{
  "arch": "quartznet",
  "model": "multi-label audio tagger",
  "dataset": "short pieces for a synthesised band: melody, chords, bass and drums",
  "train_examples": 26041,
  "gain_aug_db": 6,
  "n_mels": 64,
  "hop_length": 160,
  "input": "log_mel",
  "spec_augment": false,
  "win_length": 512,
  "norm": "batchnorm",
  "hidden_act": "relu",
  "depths": [4, 9, 4],
  "kernel_size": 11,
  "stem": "single",
  "widths": [192, 240, 288],
  "num_labels": 45,
  "mixing": "mixup",
  "init": "kaiming_normal",
  "residual_init": "zero_last",
  "optimizer": "normuon",
  "muon_scale": "match_rms_adamw",
  "learning_rate": 0.0018,
  "momentum": 0.85,
  "nesterov": false,
  "orthogonalizer": "newton_schulz_5",
  "adamw_lr_other_params": 0.0027,
  "max_grad_norm": 5.0,
  "gradient_centralization": true,
  "max_steps": 9400,
  "batch_size": 384,
  "epochs": 138.6,
  "lr_schedule": "cosine",
  "final_lr_fraction": 0.05,
  "warmup_steps": 940,
  "weight_decay": 0.1,
  "adamw_weight_decay_other_params": 0
}
Rows from block 3 of a small multi-label audio tagger, named by matrix and row number. Rows with one number belong to one channel. Each number is 128 + 24 x the weight over its row's rms, rounded and kept within 0 to 255. All counts start at 0. Numbers have three digits each.
After each channel's rows are labels from the 100 clips, of 14848, where the channel reaches its highest value: "strongest on" is what is common among them. Only what is clearly more common there than usual is listed. The data: short pieces for a synthesised band: melody, chords, bass and drums.
# convs1: first pointwise conv (model.blocks.3.convs.1.weight, 192x192x1), inputs 0-191
# convs3: second pointwise conv (model.blocks.3.convs.3.weight, 192x192x1, transposed), outputs 0-191

convs1.72:108131105151124121127142126118121142106169142083098132140103129127128106113127113078160117148144101126161132116135147118132114129129117128169151124149120097116098104110123168090117153118110133119087112134136127097112114119118100061099137141145147145104133073086083106131132136092177129076104106125134137141123147110139070134154113170074101122131105138115141148111101160118113138118145146155108135197105147097148098129164186147142129169083109088123129124143100170115122149169114142137119117138159120161166140131166119143111134145113155106096125092148118135152201113123136126142
convs3.72:122069142109146155157113104137119122108134185141131147158123148130116128156185148104123149120089114139090153139122143116111147121109145104135104153130154156144088142088168129139126104098109128122096089086137171099132171126154149097065095102172116153077119138076112112125102163117142098138115113096117096138141124110176114135120113116134107149118113099107110098134129132116095117135108087139073185095142094154123127124125111147139129157118154118129131067116129128122114099140156142119134113119141099089098109104179112158147127116113152151114164155141116118124150124151102111099
strongest on: organ-like

convs1.170:108131121136134182116139116165102085131144121132109141129153104125157138075142081127132133128151122110144128133103107103164140131136155149110132155142107141087057082110134113149163142162174134153151101110141198110155138110083172160097126114160100157110131124111075152144148116109110106142160117139133129120072121124117118113109127131136121109144103136139111144130141128158126097142106124141097117134096139133084067120148171127114150111117132145133133081156149127160118157133085097110151158117138137108119127080178119109108154138143163121146139135070156109118145128177149137135
convs3.170:103135134192163105139148121136101126147126168126145088138126110113134129134140128099120142106139128145158099142134180127165132117171099101126173151154158137111148133137111133142133133143169099112089089134155122148103156177137134159098130114119154092112134146121134097119178115120154102136115129115135133187146094154133115142127125143097107114146110157135126129100117131152111151130150149127161164147106161132134144141149145142154109129106159121087076143109156196140137106174154116137126172120118135133141151079087169157142109119085112160112138157129174160084096155114174149112
strongest on: clipping; text has "clipped"

convs1.54:116105115094149110155130113104083132111099139126106131178107110137148112119131186135121117129058099123112141130166118093125103103166097151119107142128101132149095150065093172115142141171148117127133186110126098135142158136145123097142144128153130112139158144110134138176151145109157128110148129199100113119101118117119117137130150131122107113099132121128141121150116128174175139125147143073174162153086131114145127125121076124097125146103142163162114123175138150099108137095119105166122140086124172119129098111123121128115161160143136129118116149128117151131139104137136084087
convs3.54:148119138117103127095107083113122157063166116101106121127132133133158109114076143135070157127181174104111097115141100126172117102134111128092134104134141131102167107184131142085128156101157147111149132126089185138118123141139152129109171120165126161113137094113091140091132113112094103127124124167121136140150141157141134154120131120115137147096127121115118133107147131162097156133135145139144109131131132124151148134159117169119116104101076134164148086166121133153138127161154098151112126126112137117104124107147145099168065138147113129124123134122117122087140107127059106088
strongest on: marimba-like

convs1.16:133163154113101100184113080088149133118154131115096098101125145120078148112108123102139162095141121132119139108156120100111120127139169146156128125128117111123134160135126139100105108148101106121130130103098115107142168148116060110111094120127088146076123110105131111119130137120125123144144159112138159100179108110175147106103143152143117154095135160155134128164135152136139134162115124110127141125115126142116161079128127142166081093087135201146126128136126119093155126119129115147133073127162068140109091087197101132106141117160153139130118116138164119114116138153143133126
convs3.16:118126117148098152152124155139158087108132130116161124115143079136113129114132150113139107156131109114119129122121132102124124095115108120132176096164089117095140135105154146106148184071087157138146128088130156167127105128094114118110166150144122111132117186120105131144143077114133103132091136112178150123067151157128146117123126125116109171122116130109135080117137156124115144141186137159128139103170162152109123151126167126155108131126166123119103141103094137114130086129142164095078148155098110125150093124089127138128157153122117137165122165142096135172114160138150139083
strongest on: closed hi-hat

convs1.86:136131125158096109148103161126109114169165132139139145144129113127120177131091120103110089122146120169183114120145113120103092184115117150144155153082109136138150139092142142074124101111155129156170139164094101162143107137140120130165183104129099126083123121083128077171136112118118099123108123123123144125171132133115134069130136120142169154092121137119116163143120151131140136128133114139141142129134105132093096136133114080146085127183157151106112108146127110118118133124148152139091114116111137152134055100111139156130129092149096105144125142134085138143126174123105109155
convs3.86:115163137111124099124166138124134156117119114148152135106103115115123078132140202182185140153139093108201138145115127141122125108103111140123132142151105101112173164128162135124114099139134128116119127126118133111094129117162121103134065119141138127144105163152186121093122134114123135118111090142128169140114118127169114132113158134121186101124130143124108129132140150123159150108132090201123103125129185105106113147141133105159117129135109166163093121158116112109095139153117153167087122125158124114139122123135126180148111168106140156105170113135107114099136162118146147148
strongest on: clipping; text has "clipped"

convs1.179:123151105149143147139138131100133108130108168143149136074115116133089107139138121111129119112161086092152158118076169098115152115110134094110156142152103115184144156113131174137101153123146117136132145146143080146134116185140128146136153153145116132115112160102075195145157119078061128125145154152149163125161130113152134114137122143099123088098153122131123132131140130122122170145147096120151109128092129133122122099148100159145123153134129148112158130138113104085115161093092049135131112158119129116112137104169114109125125135139125110122102097182128159146112136110135161138
convs3.179:133117149148152145176159125137165151126153147116164136125105105142149120113096087105105130169125091121137159108129102128145131188084152139137145130115119091117177099110149133155134120119118118136140128122145115124143092129090093127118120099156114111114105158143140114130104189103147158110132145103124154085118078191127109117122122110160149085157160172140134129131166094137117139150110135135092101115141110143065123112116149155103085088161149089122129142132091086130115108098124132171127128161116101126140157113105142126080119126131099053093115121127129136135140149130130104152
strongest on: clipping; text has "clipped"

convs1.53:130115157140121097113123130120073126095128132112129092145099125109139114122116097139102150122117166108100141121130156167171142107156118150130119133117139123161114131090141134183155161130153119107117114140121148141111130177153132110107141167136169111116107130159105094113103185180127142158134107137146190158167101131128077107175070088105126110137133121156133134098115137108124161119121083091099121139142103150070139102135098147144094131149098156155116114132155107103151091103125152141119130142148118157171155118131151152156101136154109133116161140079134091129115136122136091162
convs3.53:151136111135123150152137107088103119112144130155140124191146129126123124141124138137112148122095103174137110138145097138101171108115113133108158164143117124109120169135153132116123183116145138162104136126111153124118117112123097107106108126112161178146121108070136109107150136142116112147149104135129131080093145133126206142179147134160126131113125141124089123138116112165139111091116093103120130126119098095098099146078132093110137101158101150102099126135175159128095171156113122105154107124159158149135094142101126100190143106104160147137121131160167148142121177125093154157
strongest on: square lead

convs1.39:112135141105106109156144151124115147130132100121117141127124120133136102158131142147100137150112138120139134127094160086112101175103119163142139121136139110121104138081160114105152084114119115134161107141128139108105127088127102114144138166129115167131124105114140129092135136151072120086164122157106119147171118154148119117128143120105134146163105086082136083089128171118121121091104166132116113105159086156120109138140174100112097132099165141106152118135173120141132087126119162105131142114171092149135119067175095165112157177164095119153125179139115163137149130102159100112
convs3.39:115135130094130140133134139146120114140181132107123136131139148147141115090098146149078154127088161134145113145149135163145119122122106124137129124126123155107095173131119139128083109114139142070127156130092103122104135114123131148116133128129109156082161111118115141155149126113107144141077133111102149152151150137150158159169152121187124170150118136112123125161120154133106088113136124149117138126156112122148119150132113127118099172159132206159091132137183116124144112120118104108166138122148078069126123092141146096118146119080169141143137127114182203130148147083117130138
strongest on: horn-like

convs1.7:169099081118114130126147126146151181125098179121115163159150128139097131145096143122155141116133146157109119146127160179137135108150110117113138139137112141067174140147160122105075070110166190133116107062114120125133154105113158125166155113159142112110148110104120112141158126088145143152124121122088127109088133130142117139137119111143116119146131162134141089107142092140120087105138143135096126155122153128128099174156095097150162102118179135153104106103120122152100130124167121122143147156140120127113149136154112129102127141148139162106172118123137133094113110111191142124
convs3.7:124115105098129088097153119142100121128120098135127140146145116113162139117099113110177149142145108139097134148119142145094111125153108125181120151125115151125124164136111154124144147092123097124163093167130104090143103109129063139118131123141133123118102155097193140126158129153136129147113118139144169160157110178090131144148089174096120127119185175092119119153125086147120142106160112138172145083083114184158164139149153072164129135138154132144131101134153162104164118123161134152119083123123144122075103123143114125131130128143126130129128171126114107132094132117131140117
strongest on: organ-like

convs1.65:140146120136095103117108176133127129110135107160132164158153138133142171111155123130138140129096142093107098097154124140140089090126098169139138094134087122127096121121148124112147165125128138159118086153146128117160089106119128075165103113129114142171087112104116086117122095131121137123120088128178118185138136121102108115161142082183077096157131154103138107131144105104156125138177160119106109135128123138124116120134099123109149098138149168149171131184104129116132127130147117132121135112159126092132145134155154121147098139122124110141092155114108087074142168113153154081
convs3.65:138137126180088099111119079115130099105086140131130135142147143117170149158163138134101112136103139180135110104137104170102178077132119107144141140082139149126085151131101126143096144195134143182134161177155103103124158118114127121135131112118163130129119126114169123110129140135123122157121134133139112137136137130120107099136095096128176126116183120147121111115121143163125100122101131124171128103131150097148129125135168128083125148164160102148123116069142156153129137120165127112132165141137126163111151144131120051101124133137168092128116118137155107124136096120076117106
strongest on: marimba-like

convs1.82:142094119096142170116158140104101194116103137124113101128151136093165103165100175184126142131125134106169130097126113137136120077147082127155141101095116126131149116130112112154142123136066107115142135150149129117102143147096140098136133141146113133132122122104154125122096115120139151131126182132127128082149106122131135085139153054153109156127107106140136142165114171103158127130123121142116142154129137149141104098158121119099144156114176122126131085151150111110106153079130131119152143085092119150132107110101163064150130131150182156106108123134138129101099124112094152143
convs3.82:104168118163092109080161161168144126086104124138149168107110120122121060134144102147151155157091181132102106128111144098113144116139152160134094158144122100145131134139125126114174134102127175139141128133111155122139111133135127155143160152111145186177125153145105117104116124153117120088097110130160149097098149111123149125131142134120137142136150138164147160126112125102085105114141098121088106117092148087087167126154107154156165138130147111135106133102141129106107142118203113131109171105136088126152092183139126114121149130120162130124121095117124132101160129160112123131
strongest on: closed hi-hat

convs1.30:155144107137117130122150163165084139120121157191177126113156102106147111130122104113125134113126133159136109116133133126148118106130117150144064120134117109118117120115145101115116136133095136138122118140147119120161110159098131108100132153107110138108097114144129119122150165131137095104121086132127129164142143144166139081157173149161149126142128085119168145154133159127162128146105148155126119093102119063126141128106162121071198175089145088120130150100121150104106113141124170170139113100132151138125141100139141136137147135128118152118180146122111104183096150087157121190
convs3.30:131164126139133120116167130094076128117153170124190138114148114119125121100126094131134149140152160089109149135121133102138129123120129117111166108143121138139156100138118151144101129126090135120163158145115110079138113145195163149148145140105127078141138134131148204101120143154076092135112143167096119101120105137154153096110136162124129120153122059146125120113145089159141133146131131141143127146158111129138103145106140135119099109129092146132158165151100133126177104122129094129154109132136157098096084103144139132139134120094118099110167133117099094096133065161156119107
strongest on: organ-like

convs1.102:156116130090114117172152118100090137113117143145110105128183164145133103127113141158138157119096114116160135124122154092128118103148096129108152112136121125083099157145178141112123158132180136108143128082147113126112167070120147149101113150094144127165104137090144124094105063123154078128119112117161082122134167147103111138145134149126078086085125135130130115146139122140161110136141110099136082099103149108100137157147097160155124121145198141133120164134157127121131133158111133122127109117183126127135144105149104112138150140145138142105135112127109170104098111106150149169
convs3.102:115130134142123125150125155144142097173180102131084141104142098091165128115148121107139124104131123158096105140146112122121113097112088128096118119136156154121118143126134092113148100110118082117103150152110110126145078092145102124157058131108136114120128155165130147109160117119125134116129129081115108099134144069140112122170172102169124104146103108122074131162123127104120122111126145150118111136133060137157081138130109166101148164122117118115152123132143185132104118053099127139097137134155114131089095126114094148114110110142124119100153133086181115129130136113126134096
strongest on: marimba-like

convs1.185:115123185158109099083071114132126156121159107132076123172127129154117125128152125106119143102136107140122150162126165088104105144076113091143112156143157102132122079144126158099159128103129123132092142134148124175142158142129122155126126104095117147121145127077083124134132100125096115124135142131126141127077091114123127162176155145108095152145114157105111133069133127125159166148166124125100142174109093127140122109130073094109142140146114166146128118181142105089104128172134112126125110152141132134143118109138152140123160083131123158105097135112156152125163157141107119126
convs3.185:101086115142116118151145147084121101171139148129153110124117095129120142184169161120148120116136110083097142149118148122108193142097143103144141091140095123125142150121142131094154157117110131126134134111136121149160153132134153121159099146148153103144081130131121145153167140126164085158137140142127091177178118178122163142118125148168130152137108101129128110064147140112134125110150130107137132151125109102107157121152129122166118129143129151120117143046121120113110106127177170092134100112123107125152133124174175121144108182117151163076114118112111129135138151125110143144
strongest on: organ-like

convs1.58:135143140130191136152130126135180123137142146115133134138133107126149204128155149133096117171136140112180145138120138135133129166085097173093121128129098104119127104138096120107144125090110132149119143119139170154121155107140161129141130093087077123147141113164157151102155113139147141150129149103124129138110108116090104131117108093172108132137156138108145121116075146117143174155122154113171141080056151116140141130135143161148162140175107102142129111147124139103088122153122150113122103144146133153097076124151133116155120107140099090127149087127138158072152145138128142127
convs3.58:138140148126136144108120081134163145125101132089128103148076136099139094179148168127132164112122140154172106148107137104112117114125142137157166095132115113098163117121128148139179110097104095102137116139127110128119103081108144109094177149150157179104146129156152118156127158151079129109133132117118162160146147133173120129110089086132112129130153148134123145130124128124131129115138158116129123190111133148106126138093135118145075142163116082136137128137175161139148097116158131150152141174117132129083149164142114134116120174061120111151125174128136153156119109109161150138
strongest on: organ-like

convs1.2:108069150112168103102135117091134110145142095114099109135123131111089118145134141061102115103137154092165164125133159160121157118152150113122119127111160109154145148078152132066129129180127151133120148088184146114166159133141145118108136169109120110077063115141130073095158138089188138143126175125137153137105130110143115112155116105164130126171115131147138127136127158115171133116153085117076119132137137158105145138113142097101150116120110120131126143113156140133159186135151119091131121129083100135116122142153128121129144140113132117115125122115120124106122114137105125147
convs3.2:127085123086091102180109102165139143114110148099151114141174113156131140114088068147086127125099113096126152132091151156163140107124147108135096138104108159088139143161154139122115120164129122145141129148117075117149137135146152108133121115127118100079092126123154129139134185125136070141131117101098115101136145145123130124133149122120126111172163157148130125064104151104118124156155103142141101141112151172178109175138125099133114140140147114125175129097124130109114104158136092143117124100114131132113122142126146164127112136075138114125149147172121125121102175163148169099
strongest on: marimba-like; organ-like

convs1.123:095163191115167116126093137151155150123116120152143155091095163153088152112110150085119103186148116171129132109152110099115143135174205118121107157101142131110124174136136107110129126112157100144102110101111154122149086123134110104134097143123133105159112114152188119131119128105096112148099091106117120119160151135106115117105110104150118134123150149144135133116126117122125123145143171131155115147091140130112090085105111143093132160101159135149128116143168112140127111112146121154123115134091095159135217143122131133121129111168129091157112134094130119147080144123120137117
convs3.123:114096112129170085114152116142082095171149145136138112080141160138093066147145085118138151129147127120152107140126121125154107112182148135088112103144140178115139120092109119118136143153122153098187032153119111092087127074124135119108134130107123129125129117170152161141134129151142150170160118114135125147073124124136123100090160166165107118114081122166140175122141126098150088142128126124155113151127136121130144118146136103140140154168149144128107084116117141103165140148154150137115102113143128096134120142117090131129133127134164150128118118145124123110116144151134110143
strongest on: organ-like

convs1.160:128178109130157145144127133184163105114113162110125118143098154086121078136127113142178120154106148144133155134134093099141142146103110110068117108150096151154106130132154133139116104141130101131114115115106180093107116122131116107116169118077128113145124138147129115109124106111130157102155098159166096111138096146098148116133138171174154107131104137137152152138130122098122161136116135137150136084132158110114122167113085129112156122143144102107051134116147131127126147075169106143093152198145125117121085105125119118127157119114125105143118188118130148093112153155124153140
convs3.160:116153129139096136148135173126118165184103150143147151124097119124146182148144122172114126176091120108095151119130108193146112121140081111128152116090103136139147106147133147163154182077128113143142105137153119133121088110127100125097105131145148140118089145126121150120166158118113124105093139147096122114135125185154093145128133141125153113125097154106104124133119176111108135133093178097165154157136086106138113059141105148101102132108118131140165149114122135102139148153123152109140139098186132124135131157143119161152122164089138138085131153098124153106139121117136128139
strongest on: vibraphone-like; melody instrument: vibraphone-like; marimba-like

convs1.109:135148152065076107092149134122104087101137138089158153096128142105114114099107105069119134139122118107139137132168112132125133122147136118124126107156168142127128112133123158138124106120105119103132133122069165127101137163086140145141127188158095097110154119186126131117083127133127108078096138127150126151142120114107096118137125111152158129136129139138128126131145122137101146106161145101119105127137114103141120130158106123122129161151165178139126106116169162115131118090095102102130130122111121129109172106134128135143131108081095181202161125117174143078156159108153107143
convs3.109:124151102137125180131100214094186094104094131118170083104137147135126137143129165111083157107111149129159090106133166152171108128114085192157101142113124101155141108114125125164149084170140129156159099118140149102115123088123106145143155092108132127104144149107116095133119130094121116139115152126135126171146154138108141137152127157148145124149121152137139117092148095120121129130116115134113123141124104152139110094122119121167098151115160130115148123135158096119117144122152099127153167132123082133147144133153129147168128083144109159175143142118102163141088132144159115156
strongest on: vibraphone-like

convs1.139:109162107097118121100136144114095105115172108084135144172102095141113101121161097155178144146118148140153126124094123139118137115122123110198160119097129148093149104104132083126138134160121166157132129113125122143155140107118172112093109114132166133109119131130132147118107186126133157153089109112090129180127144139125092117114142122108097115153108156167114133115094113117133082133122152148122160111120160136118115178156112105129137095150105112132145127124104097116160114141124103147126106148204110126150102143076147155149155146079114118135100101120099154128161155151145175130
convs3.139:113158117124160139109116141135126132106105111077129173135129103151134165109170136102141124137113112155104155121146122104137108133101125115162185116084109099125117151162114131137161175149110116117113140135141051160106150120092151138123142127141130121104137144151112128134123119160124092100120113117133152143134137152161112159161130143142075116108168090103102121147091179126121137099098128096118165143095097071153129157134186164170134145118145129103141182145070102140132138119121123134087138151179129166098114113080154132100113104118141091118149141125120108125127128104128128151
strongest on: marimba-like

convs1.174:110122112154115098108104124108140103159097138110162116148148092103148115097137112118145140134136078132122174123126135123101156154141149107111154157104137140108129117132139152116144163195124135121128112125129129123133145177120103109160177108128121164184139111151137120184149138166165082130133106149113112099152103101123147109158133106135174109101149136171108083158103142138135144140144094138093100163122107095145105135116137136094114146143140123144131189088071103103130193124135134106140141116123145100150126151108125127126108118130180148175147105092114125113113119068143123149
convs3.174:132124094112143108161078167126143153110129124148118143115148135150101129116166143140151146116125107168132155123152118173166110093123119173131112109132107120150140157099113122167159127153122141113154145148113166120109178109170106096148102155098133088092106094147156118122144117175084138135147121121161103139117145174171161159098141119141140123161157145124158135133162152134126108122091137058117075103144107118142105144152144124159120153139104145088135101134126128121126145116108093104064075123122118119121106107116098134096088139138105123166110110140124179121122108161121127160
strongest on: closed hi-hat; thin (high-pass)

convs1.118:103133106098104101133154122140123138165093135132177110115159097060114122129106096114131135138121158174130150101095137142119128123159111113142090110142134172097142139156131131107121153162081119106165164121082096136079109106107128119127143102140091152134063128170157114129107078129115125137114143135152089124118136141105162102130140146124134138163095160114089050158119130121130127128130115116168129157112118112112093153097099139143143161106132142163130133144116177166134121107149104157151112127171115103169146151126154155109090142123132161106110172148118147139151132128128136119
convs3.118:103118092118143106100132101146109098142116113099110137136120066171131110142110115114153106182103096151137123153144138112175132114121127100113105098120090123160114124143134135110152121101157123099077177130117134113181128157134148149095094178096113126158151139117155151099069125141118148105079120145146134126149093153081149162144085112119130108129130124115140118155124150134126103096153125132133158149129111105142080125149097128101138122120165124159085124102151131152110093115134127127143178135162162126135140161126128200159108138132137158150105110132157171144151138101105091137
strongest on: square lead

convs1.188:137154161096144094140143111169099148117132156134118128136154139129177165092129106091118134134127144113144134138143166107045159166105113154157151105131113195124168110134174106138166116114168147124111138102063128160140176138126154156124097087155137156132106155139125144129129132106132108111127149121119148115139128117137084119112182149140138119145142129123110075150113124121086106094126148120124164157114171111144141153130145140119142148123147096130167142144155121144141115128105138062111107153125137141147091153131112099128122114149173108138134104103112128168176147096127146144
convs3.188:132120110130169148107131177139112144108113119141126125106122137195142065077139149123143143133119130119090154123141131147116135113116116112152133128131146115086121138141109139087117116173131125127095118075101109126105171163147130117116077109134123140072107127090126165114090080123140115120122119152126094110118122110127131120089074082168129136102152106145137127144151109115089123137126107103136122109145131122198157114105149166161122092111134116098145138118124129156165134119106181151101095118167078150145126115133134167102105101152099084114111132126103151130158121123154162162
strongest on: vibraphone-like; marimba-like

convs1.113:165150124100056156125139125094078096135109193121105153135118154147147165099129105139134136081106119143128107148129146171135115128125160131130142149123172100148139121106138152098157113151103121151152154120158102098108135130140146143196140110131155150126121094129110121150164073139114142112144156104147087120110147155126097058147110171154123089114103136172118120145120140115132111131128110122107155090134107097119094131146124132143105132121141157124178134137112149147107141104107145145128140187157178101117147122151137104122130093113129133126120079090137136089171118112128112123
convs3.113:108092157135138154139170138118107137131083151112120152168136146110105142130085141108145119075130133086168156112137203126154134112123170171135134131165166146115156182091087130161149159132105111110115108099118122123137136154105080125078130149148078118125136144167142107148125166111159153132132161141093097129100171125110149138131105127135124097144127106167137082133126163121137088086094136148124136107112164124134101089135143125125137154129163136125115133139125105154117103067119143189136127111141132143116083116114123136138088147159122112121109111094148116131115150122120143107
strongest on: organ-like

convs1.27:124140100129131130170116092139132148123138135142135117102135158152115106129100138099118116100120120083115112132120141112137119160106103159158123124190095130158158136137141139118110124108131144118104089139090147162139129128098095114114129086117148113116168133116167090121152134157129122118113138129137113169120123161089054086128135142167151122151100109105092081137121161118152126123141126135121113134104088131158087122098131117117168118144152117121156167152168144139146131145138133135166115158139073115087110132104099128125127125183142080147070113133114169102052125093157102110
convs3.27:152143114112099128093126152139143112117130084134112162111118099101146105142147118129163118123139147116141114180137103125136123100149153135115138142134133175113121116127119119124108161118080153160145110130153121123140140159080149110157079122132129116117092132130113106119164107158183123080092041087119088118126130157094128116129104117127121124130128128156173148143134161113137150186139130112115128137150116149151154126046129142122152119129130178117108173145098077146146151124149135100135091135165140129169119152104124127106095122134131065104152161149119146123104101098135135140
strongest on: thin (high-pass)

convs1.156:149150141099113158136121102135121067123114128108154130133109132137132142083110150204130149116090101114162120121130108111132107152186123145158167125145091127169141072132130152112144125158121121106127114115102121131098175110152153113117123151169072123166105147130132103144133122139122076110159114136124129224105108111110120143116150126124167131090142135133095138112119145140111087121134122140139125104107165130108158141170070117149133099103133138151171101080145145120106122147103142124120093114132084137125147113136157125128146136174144117113107080125142124128129149116106120094
convs3.156:130137152118149108144156152124126174091115126148093121119141122128148109151091093150174149123141134096087141111133133136107104160152134194105114133125150125106103127117141134111126161123129129127167080146124117121146098091109141100173120119189155134133096116150099148119064098087141127106136132129125184071113143124122115142134141140099107148170132168138131108121155132080102144116101081097145100115121139133139080138087141103122122109099109161142123175121127130140133081151088133136105116115085121116157132107148111134132111108129146098094161146134188120113114122105129072119
strongest on: marimba-like

convs1.28:162119123111148143127135092105156126155169151122093114142131136181135106097071085129115157113116137139173122125112156136127112162132133120122171116132166099179115116142130089160154105114136116152112165140123122134166145112128154132112115138118116103143134161095160131064133108154115132152120096130114124143130164093154140062149124099108180138178116160138120115118100121133137093178097141134149102148162111147133115141133106140126091180135138142144132132181176097115120143090126150091115126136116150095100117138129124159146137151136094111117110098143109136140095161178083130148
convs3.28:120103143139105065145097078147096125122123137107129133120137124115075114115121120075128115133095117111099090124140091098140098122181113137118105077100101114126087150115116094110133120140120114127157094102119146149133104098154095159137106169150164135091097173135117125105146133124109059106140130119133128087140156137095086096142143115153158165103117154118151153117150096144094123158131155094118141041150119151151134162118136109154123144124122111113116127150150104115152115153150140131179123107117150120116085142099106143141138139125110155116082090136136126127153130121128115095
strongest on: clipping; text has "clipped"